Rows from block 4 of a small image embedding model, named by matrix and row number. Rows with one number within an expert belong to one neuron, the router's apart. Each number is 128 + 32 x the weight over its row's rms, rounded and kept within 0 to 255. All counts start at 0. After the name is the row's rms in percent of the matrix's.
Before each expert's rows are labels from the 100 images, of 14976, where the router gives the expert most weight on average: "strongest on" is what is common among them. Only what is clearly more common there than usual is listed. The data: renderings of 100 made-up gadgets, each built of a few solids, in any pose.
# router: slot weights (model.blocks.4.mlp.router.weight, 64x192, trained with AdamW), inputs 0-95
# up: expert up (model.blocks.4.mlp.up, 32x48x192), inputs 0-95
# down: expert down (model.blocks.4.mlp.down, 32x192x48, transposed), outputs 0-95

# expert 12
strongest on: metallic; has a torus
router.24 092 [124 172 121  97 104 177 168 147 114 232 106 135  92 159 120  73 179 167  78 104 177  92 133  84 151 134 158  83 140 106 103  95 184 121 148 144 102 161 200 107 133 139 136 145 139 106 128 107  80 119 128 144 148 104 116 120  71 178  74  82 117 134 117 158 117 146 132 126 193 103  83 184  84 127 132  81 177 113 147 135  96 138 110 162 115 125 108  74 159 153 122  55 120 198 205 106]
router.25 143 [155 177  86 140 141 118 120  94 185 147  90 111 134 119 119 111 153  73 127 120 118  98 156 167 178 142 101 178 135 110 104 105 191  87 113  80 136 126  86 102  69 153 131  81 153 106 153 169 140 101 197 148 166 124 188  76 122 172 176 179 130 153 118 119 137 146  96 130 140  94 143 179 105 134 156 108 102 121 169 120 158 135 119 172 127 146 131 157 108  85  71  78  91 156  95 104]
up.0 109 [ 90 225 101 155 130 129  65 129 110 152  93 128 128 134 148 155 147  81 135 105 112 121 188 167 148 160 133 119 167 125  65 182 130 147 146 171 181 128 179  78 170 105  85  97 163 115 129 191 133 141 120 121 118  62 142  90 145 151 115 112 102  43  90 117 150 163  51 126 163 132 162 160 106 119 178 105 140  81 141 152 113 113 123 114 112 160 108 136 100 134 141 161 220 205 124 136]
down.0 109 [104 155 111 146  67 108 113 115  95 181 146 128 104 114 124 101 146 130  96 154 152 130 128 138 130 112 146 125 146 133 128 149  92 116 156 152  70 160 135 122 104 124 140  87  75 109 130 129 142 145 156 154 179 143 111  80 126  71 144 118 144 152 156 129  65 157 113 104 106  97 155 155 129 141 111 107 102 132 134 129 151 158 100 162 202 130  84  71 148 167  85  95 169 175 143 134]
up.1 133 [107 179  86 117 114 129  82 114 145 182 150 100  97 104 140 173 125 133 126 133 120 121 160 207 182 140 124 146 121 124  76 144 126 135 126 103 122  76 127 103 142 117 102 133 171 144 137  91 148 154 179 130 143 120 144  69 112 135 147 107 175  83 188 111 136 115 108 120 119 102 124 181  73 131 139  66 142 121  86 112 180 158 130 157 133 141  86  76 157 130 158 121 237 180 166 121]
down.1 138 [ 78 100 121 107 131 167 128 105 109 122 151 117 193 122 113 127 126 171  63  94 121  85 106  99 169 129 112 128 131 112 123 112  80 128 176 186 145 143 160 137 117 161 104 116 120 109  92  69 130 126 141 140 115 157 133  88  75 110 149 106 175 134 109 169  78 217 131 166 145 181 128 121 148 121 107 106 147 153 180 129 161 124  95 124 155 163 105  83 169 132 144 117 110 150 134 129]
up.2 105 [117 154 120 127  51 144 104 129  88  49  76 149 139 114 139 155 105  92 136 123 107 175 117 188  87 137 120 145  68 104 135 145 188 119 113 117 128 139 138  99 167  95 156 120 130 104 121 182 132  90  91 171 149  84 129 137 121  76 124  91  90 172 141 153 126 125 108  87 180 178 126  33  80 105  87 114 141 176 132 143 175 160 133 121 133 148  83  82 186  83 126 117 189 163 133 152]
down.2 098 [120 116 165  79 159  78 120 113 124 143 134 116  86 170  98 130 102 199 109 123 120 106 129  51 100 101 126 158 138 128  90 120 191 138 155 128  97 119 106 165 126 155 102 131  95 186 118 109 156  90 136 130  86 151 136 167 159 153 125 194 113  92 200 101 125  71 108  89  96 149  94 101 135 112 154  86 112 161 149  93  94 110 167 133 120  68 181 113  72 134 156 106  52 167 147  96]
up.3 111 [ 83 141  52 111 142 173  93 129 107 156 142  92  62 152 135 107 142 147 134  82 161  67  97 137 142 144 138  97 106  83 127 227 110 125 116 127 115 211 133 116  64 144 147 133 187 119 156  63 117 179 120 133 157  89 108  95  47 169 113 119 135 181 120 132 128 148  83 149 159 137 113 141 141 139 170 143 115 124 144 136  94 130 116 122  63 161  83 117 151 157 167  85 225 151 134  75]
down.3 069 [129 132  81  78 159 169 129 127 107 132 122 114 113  87 125  95 122 118  88 142  96 128 151 130 164 160 133 118 109 136 164 124 115 123 151  86 134 151 108 101 145 130 162 104  37 122 129 126 101 110 126 100  82 152  84 113 182 167 164 115 163 108 140  87  97 152 114 114 183 134 112 105 191  69 147 132 195 140 104 120 150 152 120 149 168 107 195  96 109 134 117 160 129  73 180 161]
up.4 102 [146 132 101 139 117 139 158 101 201 122 153 114 181 170 100 119 157 175 112 131  92 176 142  97 114 143 150  59 149 118 124 100 138 117 100 173 124 163 131 136 138 137  89 127 125 162 164 129 159 155 105 143 135  97 101  98 132 162 174 196  60  78 157 131 110 120 119 142 138  98  93 148 158 146 101 165 125 143 131 135 105  87 122 151 146 107 148 138  86  74  70 142 157 124 124 126]
down.4 120 [184 105 172 168 104 114 110 155  84 137 150 152  62  95 126 131 125  54 213 111 124  67 142 138 136 129 134 179 102 109 120 102 126 124 127 150 155 119 127 138  80  72 135 130 152 156 110 160 113 123  76 166 129 105 154 142 139  80 123 162 132 144  70 119 175  71 130 181 103 125  84 106 155 159 153  94 113 155 157 131 168 154 131 100 139 105 194  67 144 138 158 107 104  85 100 169]
up.5 083 [212 132 107 106  50 123 168 110 152 162 128 125 142 137 162 137  71 132 140  83  97 184  78 128  49  92 111 126 119 199 127 185 143 100 140 120 163 111 148 143 114 144 100 139 136 137 145 128  93  78  67 105 142 175 153 155 126 134 106  92  51  70  97 156 156 176 112 156 146 159 202 118  60 128 139 127 148 138 189 159 141 136 126 125  72 123 177 111 134 117 176  85 121 159 102 136]
down.5 091 [148 106 105 145 151 128 185 150 123  99 206  68  86 106 146  79  70 170 107  81 138  93 122 110  91 116 133  75 117 162 136 111 200 165 145 140  94 164 157 176 134 155 169 130 127 164 108  99 162 132 146  87  95 105 107 125 121 133 144 161 115 138 135 130 195 110 105 158  79 160 105 113 154 150 118 150 181 137 159 119 107 132 113 122 122 146 105 116 137 139 133  23 136  76 106  83]
up.6 094 [178 177  71 119 141 116 148 172 130 148 168 135 168 137 121 129 132 109 120  97  65 152 177 162 145 120 142 101 133 124  65 169 151  86 142 146 152 156 103 141 173 135 173 135  82 164 119 195 115 162 153 140 115 103 155 157 180 136 129 126  69 176 195 156 110  47 104  96  89 150 109 153 101  89 143 118  93 150  96 150 110  96 156 116 175 122 143 107 129 110 130 125 127  95 118 125]
down.6 084 [184 120 128 188 174 158 192 135 128 109 133 144  93 121 149  80 115 111 172 146 186 136 107 137 104 127  87 118 126 125 157 104 166  94 117  81 199 109  94  88 108 133  99 168 100  70 106 127 128 138 112  48 134 125  41 118 120 153 164 142 156  85  79 110  81 180 137 140 179  97 167 121 203 116 174 119 129 102 167 135 123 126 111 122  90  99 134 127 187 144 122 100 100 107 142 142]
up.7 085 [116 159 121 168 136  97 148 125 118  69 125  91 175 168 134 104 189 197 140 110  84  96 142  97 118 126 143 125  94 125 167 105 142 134 123 162 171 139 134 136 143 125 127 157 203 154 110  64  61  98 136  98 130 170 127 183 104 162 132 159  81 105 159 113 114 147 179  76 171 117 107 121 137 183 152 137 164 102 141 160 174 130 109  87 172 183 143 166  80 123 165 127 118  84 156  64]
down.7 095 [142 139 120  87 186 177  53 177 106 149 153  95  96 104 161 102 113 157 121 107 144  58 140 104 207 111  66 119 114  76 197  95 135 142 122 126  84 134  85 120 120 156  88 135 169 135 132 140 141 120 136 128 128 136 133  95 100  83 200 133 173 136 155 148  94 136 187  75 153 181 106 100 135 130  71 130 210 171 167  96 133 159 146 134 151  90 151 151 149 191 149 118 142 101 166 110]

# expert 23
strongest on: matte
router.46 151 [171 174 126  94 153 162 173 122 180  86 107 152  95 119  78 134 112 158 129 171 165 134 152 150 125 131 148 158 151  54 162 127 136 153 107  95 166 133 145  88 138 109 151 126 170 112 124 139 175 208 107 123 126  83 161 128 134 126 163 103 142 157 145 135 117 109 164 146 118  66 198 109 119 118 170 122  76 110 100 113 141 144 117 119 126 218 140 127 219 163  42 119  87 150 102 156]
router.47 102 [ 99 190 112 148 113 215 146 121 142 115 132 136 132 131 104 192  94 153 119 196 141 186 160 170 138 110 112 132  97 130 134 156 112 143 150  93 118 103 119  81 143 135  88  76 150 144 137 172  92 144 130  95 169 121 138 136  58 133 111 119 174 138 131 160 127 157 116 121 137  95 133 146  92 130 170 113 158 121  92 121 126  92 122 142  89 148  66 125 194 132  87  95 136 134  86  96]
up.7 102 [117 150 164  80 127 177 113 103 179 177  97  81 119 100  82 176  98 192 107  87 127 134 125 131 171 123 145 125 131 128 138  90 139 168  98 100 153 141 158 140 160 101 157  88  98 105 132 149 139 178 120 114 164 121 122 171  77 106 140 126 105 200 158 127  94 144 114 161 145  83 127 174  95 106  93 151  78 145  59 149  97  91 128 146  65 101  98 119  96 156 100  58 125 147 197 119]
down.7 095 [115 172  82 157 132  99 119 130  87  73 128 134 141 135  95 139 157 137 127 153 173 181 112 158 151 141 121 154 156  98 102 154  98 140 139 146 155  90 138 145 181 130 101 107 127 160 137 135 229 161 117 107  82 133 148 130 164  97 132 170 184  42 140 162 194 110 135  94  96 125 149 108 137 139 128 132 124 111 139 119 129 183 163  59 160 135 190 180 139 152 136 134 197 127  86 134]
up.8 095 [212 116 117 163  39  97 160 155 112 113 112 118 132 136 105  79 108 184 166 147 149 148  76 138 119 116 121 147 124 151 123 111 158  70 139 135  96 145 153 107  74 148 121 134 130 147  99 114 132 153 111 148 153 156  97 145  24  70 121 130 177 110 154 156 118 139  45 108 121 136  66 152 157 102 180 134 112 140 172 127 192 131 139 161 186 154 134 125 153 140 156  91 130 235 125 169]
down.8 091 [135 130 127 247 108 118 188  73 153 102 144  92  26  81 142 143  99 139  93 159  98 173 154 135 104 194 113  98 160 145 155 170  99 157 101 121 153 132 128 118  79 133 128  65 149 162 105 180 160 135 141 102 146 125 110 104 132 171 231 129  90 141 163 118 157 160 147 135 115 110  98 138 109 104 164  93 142  87 147 127 148  91 107 127  93 144 115 126  83 143 111 153 130 132 150 170]
up.9 100 [150 141 156 180 176 157 124 131 124 129 150 146 121 115 102 152 159 110 112 140  84 170 162 162 129  99 168 141  72 137 124 116  88 114 128 130 117 108  85  88 112 129 153  64 119  74  92 202 108 181 177 115 116 113  93 130 105  93 141 128 186 147 147 123 156 131  62 150 123 142 142 124  93 102 108  96 104 138  78 104 104 127 108 149 150 119 115  94 137 141  85 110 170 117 164 134]
down.9 107 [ 77 138 151 121 142 138 109 172 177 132 130 162 157 166 152 140 160  91 186 102 215 141 130 121 135 182 145 123 169 128 134 105 148 157 136 158 137 150 176 132 136 128  86 124  84  92 146  59 179 139  60  76 143 151  42 115 146 127 102 101 119  96 103 138  82 138 142 111  99  96 131 139 109 133  72 166 125 116 123 151 117 151 118 174 162 149 125 111  85 185 182 151 163 104 187 126]
up.10 087 [101  66  89 153 176 106 105 185  42 172  68 112  96 120 115 170 141 195 145  95 148 180 124 123 134 191 111 150 111 138 115 158 126 135 197 121 178  92  74 138  95  91 132 127 109 123 135 115 143 115 134 146 157 141 134 108 132 127 139 125  96 145 109 179 121 125 141 105 188 154 141  79 115 130  91 175 168 171  88  94 127 103 133  95 167 118 119 140 113 132 148 123 128 204 116  92]
down.10 105 [ 94 189 157 114 131 149 127 139 185 121  99 113 169  96 109 137 136  95 127 114 163 113 154 185 121  76 105 150 189 127 149 181  81 131 124 146 159 132 139 176 122 121 135 147 115  60 132 101 140  91 109 190 156 145  99 163 123 133 155 162 150 113 186 167 104  78 117 100 128  95  95  88 172 149 150 111 111 146 181 215 150  86 107 125 127 189 105 132 135 134 188 116  65 154 180 190]
up.11 094 [115 131 169 132  93 123 155 118  61 151 103 197 105 138 130 117 103 167 134 148 119 153 101 144 110  76 150 119 130 123 132 106 222 156  72 100  84 129 180 149  43  71 105 138 152 132 130  82 179 112 106 135  65 183 136 156 109  94  91 186  89 117 104 149 146 131 100 155 117 167 125 178 168 152 115 134 150 129  76 108 113 157 159 105 138 157 146 135 128 162 130  91  95 131 183 151]
down.11 097 [ 80 154 163 146 119 134 114 104  54 128 174  89 148 140 126 124 159  91 100 173  97  74  94  79 140 138 170 152 184 119  74 123 163 139 222 174  88 187 117 108  85 140 110 108 134 110 109 203 103 124 107 148 114 159 113 147 125 125 115 154 115 110 148  96 117 135 111  77 100 151 142 147 177 131 137 153 146 158 108  63 184 123 189 162 155 129 118 128 154 130 132 136  70 145 125 135]
up.12 097 [104 186 168 120 130 135 129 135 157 126 127 118 115 114 162 147 148 151 102 123 155 166 118 131 130  95  87 109 155 150 134 127 175 165 132 150 123  97 129 134 163 110  99 120 120 143 138  74 175 182 104 104 139 119 166 118 130 184  96  91 111 127 134 134 119 120 119  57 141  84 108 102  86 145 140 128 145 143 121 101 166 220 130  77 175 146 113 155 130 135 138 168 188 184 215 145]
down.12 114 [ 95 170 115  96 198 138 114 113 150  66 150  88 176 143 123 105 140 149 139  86 113 135 139 101 135 139  84 152 107 104  97 106 101 135 157 117 154 120  99 124 133 134 158 111 158 159 157 101 156 107 152  99  67 140 131 143 117 148 122 172  89 171 132 107  79 161 122 117 129  75 159 183 122 146 159 141 133 206  99 113  79  64 133 176 159  96 163 161  98 110 150  87 159 109  89 101]
up.13 126 [105 148 113 121 117 187 116 115 139 170 171  92 131 111 146 113 140 184 133 117 109 109 215 157 152  94  99 148 122 106 158 124 148  88 109 120 129 151 159 120 162 131 139 119 112 103  88 111  18 137 125 127 100  65 166 163 155 124  92 149  75 113 125 125 150 183 117  85 171  87 140 115 140 100 159 193 110 162  98 164  30 142 131 179 122 148 156 110 114 114 123 129 136 114 117 111]
down.13 132 [109 166  51 173 187 123 101 136 104 179 122 160 139 164 129 112 182 173 149 131 161 108 145 110 146 151  77 132 124  65 109 111 142 111 114 101 199 178 158 131 107 131 136 126 124 153 130 118 135 151 158  94 153  81 168 111 104 173 158 135 120 149  41  70 172 117 153 142 181 117 145  84 165  86 136 107 102 142 124 133  85 131 141 148 155 156 168 123 104 165 110 129 152 102  75  99]
up.14 091 [108  70  98 115 187 127 130 148  78 172 152 143 113 116 115 159  96 196 114  60 125 105 137 115 170 140 166 150 109 114 179 196  71 152 119 148 162 136 117  70 135  74 198 164  97 100 143 175 164 168  98 152 151 109 119 157  60 180 177 120 165 127 109 102 135  75 125 130 143 145  83 133 134 104 177 160 146  93 145 130 134 222 114 101 127 128 126 138 104  67  98 150 161 118 178 147]
down.14 091 [152 109 161 129  74 183 155 137 122 106 125 171 153 125 139  85  83 110 100 123  97  99  93 139 154 107  99 105 142 109 129 123 138 165 149 138  77 130 137 155 133 130 143 164 204 172 154  92 203 153  70 126  71  75 126 130 123 144 136 160 110 101 123 105 126 125 133  96 171 157 100  48 125 154 154 144  80 164 160 148  91 156 150  69  73 156 122 101 129 156 181  58  73 148 149 151]

# expert 15
strongest on: metallic
router.30 093 [122  89 122 153 137 178 179  44 127 124 161 159 130 108 134 108  98 140 118 123 146 139 146  93 121 117 160 165 130  86 120 157 134 161 152 113 117 113  90 104  93 146 169 159 114 124 107 139 124 142 162 130 132 125 143 106 123 178 151 131 154 152 106 191 118 150 155 123  78 127 118 154 137  97 128  78 144  95 115 100  75 144  98 168  73 175 106  96 156  96 113  67  98 127  56 154]
router.31 087 [152 162 141 112 100 160 150  96 170 178 121 179  86 132 177 106 164 121  88 142  85  85 162 141 138 109 118 115 188 125 187 145 158 136 202  68 120 123 118 129 100 121  84 174 169  71 155  60  61  96 174 174 130 127 170 117 206 166 126 145 129  97 169 172 186  91  84 125 146 119 117 192 160 135 161  97 191 161 124 107 193  99 129 113 151 165  99  97 184  60  90 134 129 121 159 123]
up.7 111 [ 98  99  12 140 140 158 145 105 185 147 169 158  90 100 134 103 118 147  80 149 112  98 125 120 129 137  96 137 132  60 125 118  93 113 121 159 156 126 133 154 158 160 164 160 100  86 137 116  96 138 122 147 178 108 128 222 129 140 154 147  72 135  82  98 140 155 160 134 147 213 116  38 106 113 116 171 160  97 102 125  53 130 130 100  82 126 129 147 135 153 143 118 174  96 159 120]
down.7 113 [ 82  79 135 118 137 101 144 120  92 157 134 115 115 127  67 107 160 149 103 117 136 128 124  99 139 161 101 173 156 152  35 106 152 117  99 141 137 108 127  75 142 134 124 120 131 115 152 151  59 123 143  88 113 160 192 126 130 121  25 159 147 138 156  87  55 153 118 118 131 125 136 222 123 140 110  67 150 124 167 112 150 127  80 124 158 135 127  67 124 172  71 192 142 155 143 110]
up.8 101 [155 123 128 158 106 109 127 127  90 127 170 140  86 141 127 103 110  87 131 115  83 104 162  81  91 115 170 101 106 105 172 133 114 148 140  85 144 146 107 108  66 132 141 100  81 111 135 140 114 177 161 171 120 139 136 188 168 141 119  88  79 131 132 156 134 114  84 147 181 161 117 120 134 144  79 112 118 103  97 144 134 104 101 148 110 141 161 129 134 129 144  64  54 160  58 207]
down.8 101 [ 92 116 132 110 133 109 123 155 144 121  97 106 159  93  61 130  86 100 109 108  96 127 169 146 110 145 111 138 141 121 193 145 174 174 159 134 131 122  99  70 173 177 134 165 129 111 187 180  79 126 166 175 139 104 141 165 111 127 135 141 150 140 110 118 119 121 128 119 120 148 168 118 122 131 125 154 108 103 124 142 126  26 156 113  71 157 114 106  55 174  62 109 115  93 106  67]
up.9 094 [172 122 208 122 197 119 118 142 146 139 169 171  42 140 113 137 142 134 128  75 103 105  93 106 178 126 156 133 150 132  67 155 121 191 151 126 112 127  99 111 103 103 123  99 166  88 160 160 137 135 108 141 121  84 118 151  99 145 102 112  96 121  95 118 112  97 118 120 118 155 152 147 123 118 107  96 135 156 190 131  76  75 144 121 137 119 129 134 109 141  92 135  56  92 150 100]
down.9 105 [103 110 123 131 173 127 124  95 140 130 132  95 104 100 132 130  55 124 117 150 126 175 168 186 107 112 101  76 117 158 200  76 160 142 114 129  99 100 132 142 138 120 106 111 121 156  50 131 162  86 120  75  66 124 110 199 108 173  97 115 137 158 156  88 165  75 144 159 143 168  49 129  91 116 151 145 178  86 129 141 131 134 131 163 101 157  48 150 153  94 110  75  90 104 123 130]
up.10 102 [127 216 174 128  77 128  83 156 151 145 158 157 155 161 121 161 149 141 156 148 177 138 191 105 167 136 181  91 144  71 131 167  47 127 110 121 169 123  96 133 144  92  71 114 179 118 120 161 130 112 181  84 128  66 168  91 138  92 133 127 156 122 126 143 111 155 129 102 174  88 145 127  84 125 120 193 108  94 106 156 139 144 109 130 133 152 102 110 113 121 101 193 144  91  84  75]
down.10 091 [152 159 133 113 118 121 150 187  73 170 104  87  82 154 182 110 153 137 148 151 149  80  82 138 128 134  45 114  84 144 144  93 118 142 135 156 149 182 154 128 123 107 154 213 133  97 168  36 147 143  96 168 149 105 161  85 114 147 136 137 125 157 111 125 128 101 126  77 146  78 161 104 140 156  79  97 160 180 150 160 147 162  92 135 114 117 197 129 183 120 145  89 122 109 139 155]
up.11 111 [ 65 125 133 152 136 134  55 100 107 147 115 104 130 146 131 160 152 162 138  94 112 108 130 104 117 157 140 105  89  97 154 117 174  72 116 134 163 129 126 100 210 112 119 134 175 151 142 142 133   0 112 125 131 116 166 170  71 158 128 164 139  84 102 135 133 134 142 110 143 164 131 109 139  95 107 126 167 135 107 175 132 119 132 156 122  69 146 135 111  88 196 221 155  88  95 127]
down.11 118 [115 156 130  95 143 109  86 101 104 152 154 129 157  96 120 156 191  83 129 140 158 184 110 169 168 101 129 162 126  94  82 163 157 191 177 155 138 119 155  92 165  75 100 145 177 172 161 163 112 136 126 168 152 136 141 148  86 142  86 149 127 128 139 128  88 105 137  96 159 120 109  85 146 146 115 116  71 159  70 112  95 120 164 118 166 134 101  88 139 136 150 135 157 145 162  95]
up.12 091 [146 102 176 159 126 137 126 130  93 122 132 181 140 109 123 160 180 171 112  91  85 167 133 150 110 104 131  55  97 132  78 145 200  77 187 150 159 106 159 149 145 160 106  98  86 104  76 130 118 113 153  97  98 158 130 198 128 123  92 115 209 103  82 140 156  95  67 177 155 128 123 100 134 138  49 155  96 120  85 133 121 123 128 118 118 116 129  64 130 131 209 135 170 108 139 139]
down.12 100 [102 181  80 107 159 121 130 146 118 135  95 139 115 148 153 106 107 141 153 133 103 160 124  92 102 149  95 144 150 139 133 151  98 157 121 156 147  84  68 206 156 137 112  81 151  69 113 118 136 151 114 143 148 123 115 144 167 182 141 103 137  85 156 185 104  27 107 130 132 106 113 109 165 147 188 125 126  93  97 124 183  53 117 112 123 146 141 111 183  38 199 124 139 156 103  82]
up.13 087 [126  68 133 120  93 143  63 148  87 172 112 151 102  63 110 170 110 154 149 107 140 105  96 126  90 145 110 160 145  71 136 132 131 163 122 112 126 178 152  90 102 169 103 130 104 142  97 133 188 126 106 165 155 184 178 157 141 121 138  88 114 120  93 155 119 153 119 101 124 195 158 117 150 106  96 143 139 112 114  67 156 146 141 150 100 140 104  91 131  87 134 140 120 117  92  93]
down.13 083 [144 140  62 160 165 147 147 101 182 145 120 108 137 163 216 137 120 141 187 144 136 150 164 153 167 107 135 122 194 130  80 109 147 140 139  77 178 124 176 123 123 132 133  92 110 156 144 154 194  76 144 150 101  94  98 132 167 115  99 167 129 118 178 147 115 127 154 163 123 132  76 156 116 130 169  86 111 136 100  97 149  79 136  94 173  83  59 142 147  81 117 131  79 119 142 101]
up.14 097 [ 85 121 100  84  94 131 122 168 104 142 108 124 142 189 147 108 132 154  96 140 153 111 117 120 185 134 168 103 153 100 119 116  89  87 138  63  81 166 156 123 121 112  92 170 186 137 135  69 109  65 136 171 110 133 121  55 163 180  99 172 115 162  89 137 122  85  49 100 107 118 116 106 160 107 113 211 211 144 223 125 120 142 104 129  96 150 156 118 146 171 100  91 114 149 161 156]
down.14 083 [125 111  64 118 122 111  89 129  99 129 163 121 110 127 168 104 191 134 132  86 134  75 152 154 190 191 110 123 128 145 110 141 120 177 141 114 162  98 118 105 161 105  66 120 136 128 140 110 163 152 154 148 117 135 109 113 196 149 129 160  98 154 163 119 144 125  95  75 188 169  95 102 146 169 125 109 140 120 199  61 131 135 114 120 168 100 119 123 102  84 163 111 137 125 175 189]